{
  "train_examples": 195000,
  "image_size": 48,
  "horizontal_flip": false,
  "widths": [96, 192, 192, 192],
  "blocks_per_level": 2,
  "learning_rate": 0.002,
  "max_steps": 13900,
  "epochs": 18.2
}
Rows from block 9 of a small segmentation model, named by matrix and row number. Each number is 500 + 40 x the weight over its row's rms, rounded and kept within 0 to 999. All counts start at 0. Numbers have three digits each.
After each channel's rows are labels from the 100 images, of 14848, where the channel reaches its highest value: "place" is the part of the image that holds the peak; "peak on" is the class under the peak. Only what is clearly more common there than usual is listed. The data: made-up waving flags. In brackets: how many of the 100, against the usual share in percent.
# conv: 3x3 conv (model.decb.0.1.conv.weight, 192x192x3x3, each kernel summed), inputs 0-95

conv.183:523423521456482511489467467503451389452448509497490467439453453540533455460473479504458478465500482492481449464478516472450471487529464467497463465438484442509491471470484477456465458471486491470478434488381514440474486468493469490521492483519454405504546448506475494449480458430472500471
place: centre (96 vs 11.1)
peak on: flag (86 vs 45.4)

conv.46:480482457536387543460465492498509548487509528426495524490525510522458487508499468527489469483476427529489405527475494496495528523436497493488473436434450524500503464486471525573471506451512485465504455456495449500543420484483409523461504448510461521497511433547508444523493448507494498502
place: bottom left (48 vs 11.1); top centre (27 vs 11.1)
peak on: backdrop (86 vs 53.5)

conv.66:544429503474500488494465477438472426521467493435475466538528484462508443477487459440459472423491515471451502506473507527487464524532463454454492501469460528432527505519463503477466464493466552451420440534446493436486475482466484374497453462481418476452540429482433460483492527482471467459
place: top left (100 vs 11.1)
peak on: backdrop (100 vs 53.5)

conv.3:474554448511403531498483524492478476574446523528452465506453471504440495477511415482493479526455454478452460486494483451543452445442495423442478495506441528486490461448503421501512513549488514506456574505530505471480517468396496478436469470479504411485488456481481463506466483498463460521
place: middle right (59 vs 11.1)
peak on: flag (78 vs 45.4)

conv.9:483480552374497510469483457470483446520480496488527449453425452476501481458431432495479480501500528524486465512538507505371447453500503497485456471428515438472473509500478493538490467515491486466490525473418550461466484471483484537523481457433471581490461459510504510456458500508503451503
place: bottom left (100 vs 11.1)
peak on: backdrop (100 vs 53.5)

conv.80:509523522448479510470486517475496500550514480344488417494425431410483532483475467477440458466456504560498455477507424505448484483481476431473553526450467509452508537495500505484484505515478510446425464494442456420486459463516463505576450528473464506510483478461461478452471488537473452468
place: bottom right (80 vs 11.1)
peak on: backdrop (100 vs 53.5)

conv.94:493464484474494525460498504458423534567443480431457478504515446430441448463502456461462450494467485465443519416473380459487437521457490433493563526443492468444482566500508459511472514488515468490470507524503449459538517455453439501539460494461466471466498472487468481478485453535498439456
place: top left (86 vs 11.1)
peak on: backdrop (100 vs 53.5)

conv.115:523521494511498518497486470488484507590441493352473433502511423398454484486507501496407489463434499488465482486513480509458502513476504444477533489484501488476539550513492513526451502532481521453406457486478426413505454444523464460586468551459476503449543491488415460438479517529479433484
place: bottom left (99 vs 11.1)
peak on: backdrop (95 vs 53.5)

conv.180:424478517451504455454419503504473507460484447490494483530499459483513485495503427540480436468452458504496483405479405461490495463506455469453488479465451494516467475439502508458533460427482444473442421545407478450470463443519449511461462521493446487470488450417396541462484464476480450497
place: top centre (100 vs 11.1)
peak on: backdrop (95 vs 53.5)

conv.136:492471504502486486447446462487494457641527455514464554481581479503538498522415500494408462426478494525474484515545557528526445546518553468498517534532451527440437527509531446492435493504475565495430462543559535432471470474575469465549491505500474539453482529525465483501500491503512485509
place: centre (100 vs 11.1)
peak on: flag (100 vs 45.4)

conv.154:416467516455521531480483419496505472517460531499465496451516458504474486452482468505455509470471539445453512478574494515335473443470493494482479489472513462492511538502520424508425448472443521472508535469388545432480507486497478501465494429412529522459472489476502442451458498492555450494
place: bottom left (99 vs 11.1)
peak on: backdrop (92 vs 53.5)

conv.6:501473512501437481474496504476511496483488444415443482443446492502465392453525465458449492460524504485400484535465515476557519515456536429490456517498502442483479485493441525468462479503499481492484478429479500493465465493519447513498513498465489470431477518524434406415464439499484463442
place: bottom centre (100 vs 11.1)
peak on: backdrop (95 vs 53.5)

conv.11:541456557469513453422519504476500488448455493484431527500499451439437478469496508508472442465486438492485496453532488543465470484427486460413488532469551561405553517470569482471478465484481481522414431536439453454447477475600428456497444481509479466478489458440415427441501493500475453471
place: top left (91 vs 11.1)
peak on: backdrop (100 vs 53.5)

conv.151:438393473389463462460524432428478472536441476494478469452506443458448515512471440490458434493489444526470474460517465456504484536452497474500484447485522478411400475462502493469465481429461498466451498472492467436526527477508447530478491441509520517460457496450511451412520460468427463544
place: middle left (100 vs 11.1)
peak on: flag (100 vs 45.4)

conv.8:472448523408478516439497580458525528487492509495415494465508477523511443487527500479469441527479510501445500517466460529381569574417511475509495556377533494495525459497456542492494525437510439452521541514419499435451470458516458462416496429437528443508405451511486425442489424545485480474
place: bottom right (37 vs 11.1); middle right (36 vs 11.1)
peak on: backdrop (90 vs 53.5)

conv.186:504497459421449430471430480521484481513463440476473516481473455474496492468465460463472437444500441476457512440460499510547492418527457422485468486476465482472463464437494484481479448459459488483460439505461469454429446481500439531445482454511476515452476442450471469485497473509468450425
place: top left (100 vs 11.1)
peak on: flag (100 vs 45.4)

conv.110:499511445485459477490407491490474537474479482416469481475467411477523464476445421484423435475514434515469472523498518496519501422505504420490483451483442477476458524478441472467411466488399486405481481431448448432471436423496445483468458506540433486420487488495451493441547452492502457500
place: top right (99 vs 11.1)
peak on: flag (79 vs 45.4)

conv.191:498472462459547406496442481520455484439435420514485510494503460485503475495473396519453446460497446462469475501483488483518513490454503506492491414486466513506463475490496476479431490441446503451507410507495482445442488435459450474436431500520481424426508461457499476410529498478499471442
place: bottom right (82 vs 11.1)
peak on: backdrop (81 vs 53.5)

conv.113:506544547506519511501495551455461450528433445486488536477494496443458525470509497550484462492502531480496453486482389531514451466490497472472520557460509522440500478431491511558479537544464458450464517509474396475417503441513485502480485437490508541526488524504494453482538476523480430425
place: top left (100 vs 11.1)
peak on: backdrop (100 vs 53.5)

conv.26:490493469445518507446414454509436454498477497482479537449516442503467487469459465490486472447438492431467497479538489488503445466458474468506491467465438452489476531451471509493401487476404472450476412465477466482441493430532487523485477521563415488446442429468458493495458495476480459504
place: top right (97 vs 11.1)
peak on: backdrop (86 vs 53.5)

conv.98:481520468448484487465472464491447476496409467512498470495491459441514498468454445463441457435413491489451450470484530472527449439437457449556483468463462528514486517552493441556416504517435468459489423491503498400502529498504485489490476535550528524472511487387485494468440487488490446510
place: top right (53 vs 11.1); bottom centre (29 vs 11.1)
peak on: backdrop (94 vs 53.5)

conv.59:546430516451452544452487508421472492483505508422370500491494497459425414450461528462467462474504509521468531549521508555464490531390457479461522481418466465486517523508482517469487510502489490479495473478454480453547449493518468476538490491523484486466452511432453363474422538477442478473
place: bottom left (53 vs 11.1)
peak on: backdrop (83 vs 53.5)

conv.49:497478517507507496484487458510455486464475466430537488519461468396446523473436479480475507420487517488485516477492442482410493518485567426472532528426495521447492557504449481536489521542478479489488510507403428479499419436494445538549467486460493563481449539546479502467421427532545459464
place: top right (100 vs 11.1)
peak on: backdrop (98 vs 53.5)

conv.67:515487537507483447485454491481542509435442482480512482498444425490509510464467461468456482484454481457482514462500511476487503508483484499522554496472516506446464516435432466483456518493456480400492512462438443430449461440438443491505498428523496564444497511522539481499476449496485388459
place: middle left (100 vs 11.1)
peak on: flag (100 vs 45.4)

conv.1:520476486493513487473455408469524479465544505514462530507485504495476454468538470506473465498567406453459455520498520516514526521458428418502420494491443415507489446489496471465467478455454459538521480506364505444474505485496485453465505552478472445459467432479467508424557498472516482468
place: top centre (52 vs 11.1); middle right (29 vs 11.1)
peak on: flag (84 vs 45.4)

conv.159:467498465392524516468477487480485483548463453465521450446511471432433491469457503480469555501484537519472448511487506502460493480469450445493448471484525485471464482523444441559471514413485518476493464533376472488520461471461538503508507490391480485527483483469440485462503447478609431476
place: top left (93 vs 11.1)
peak on: backdrop (100 vs 53.5)

conv.69:522442534525456534501437480454453460518466521443491515458448465449498545462435480472451499474523503530475584437486497518374473413474552442528521498424509443463537552505528450469446490551476449466492578475474524433416478506498452443471449433489516527485486518494459496465457467516523507523
place: bottom left (67 vs 11.1)
peak on: flag (88 vs 45.4)

conv.53:481506431397519420448437474452450502469437431497518500487448468523502539503471435469476440451508391467474502494446518446505497403524423494522535491464384498516462537481514515501486469468452495487506427476504506461525505466519479533503493531560483479440501410459474522452504489516418485466
place: middle right (63 vs 11.1)
peak on: flag (85 vs 45.4)

conv.36:498480475474427457469432466494475540454435431460476447506440478501460512522429385508445443431471454439466460551444520473471538503453438483474500423431471471511423525516459470527482503493474524506492395478520448443503418503475415503511502505492487507445475489478507479509525478459501480454
place: bottom centre (68 vs 11.1); top centre (32 vs 11.1)
peak on: backdrop (82 vs 53.5)

conv.89:395499473485440534522516458490532441537451498511491515450497515506379441481519515470482502433425509496464480480471493475465531496470515458423441382486507507514504434488518473547463463463512489482477471478496450487515490489498495519426500497530491518479505486463459466482438524466452479519
place: centre (99 vs 11.1)
peak on: flag (85 vs 45.4)

conv.135:522429464460468420395459491528449526500491518479538496491502447529426490467490494523502420486505494500489485498527599442492458424450549461459504439504446481502507490485502462548490541456492476492508510444452528482487406492512443529513510453455536475503448446473527418394517451477460470474
place: bottom centre (62 vs 11.1)
peak on: backdrop (89 vs 53.5)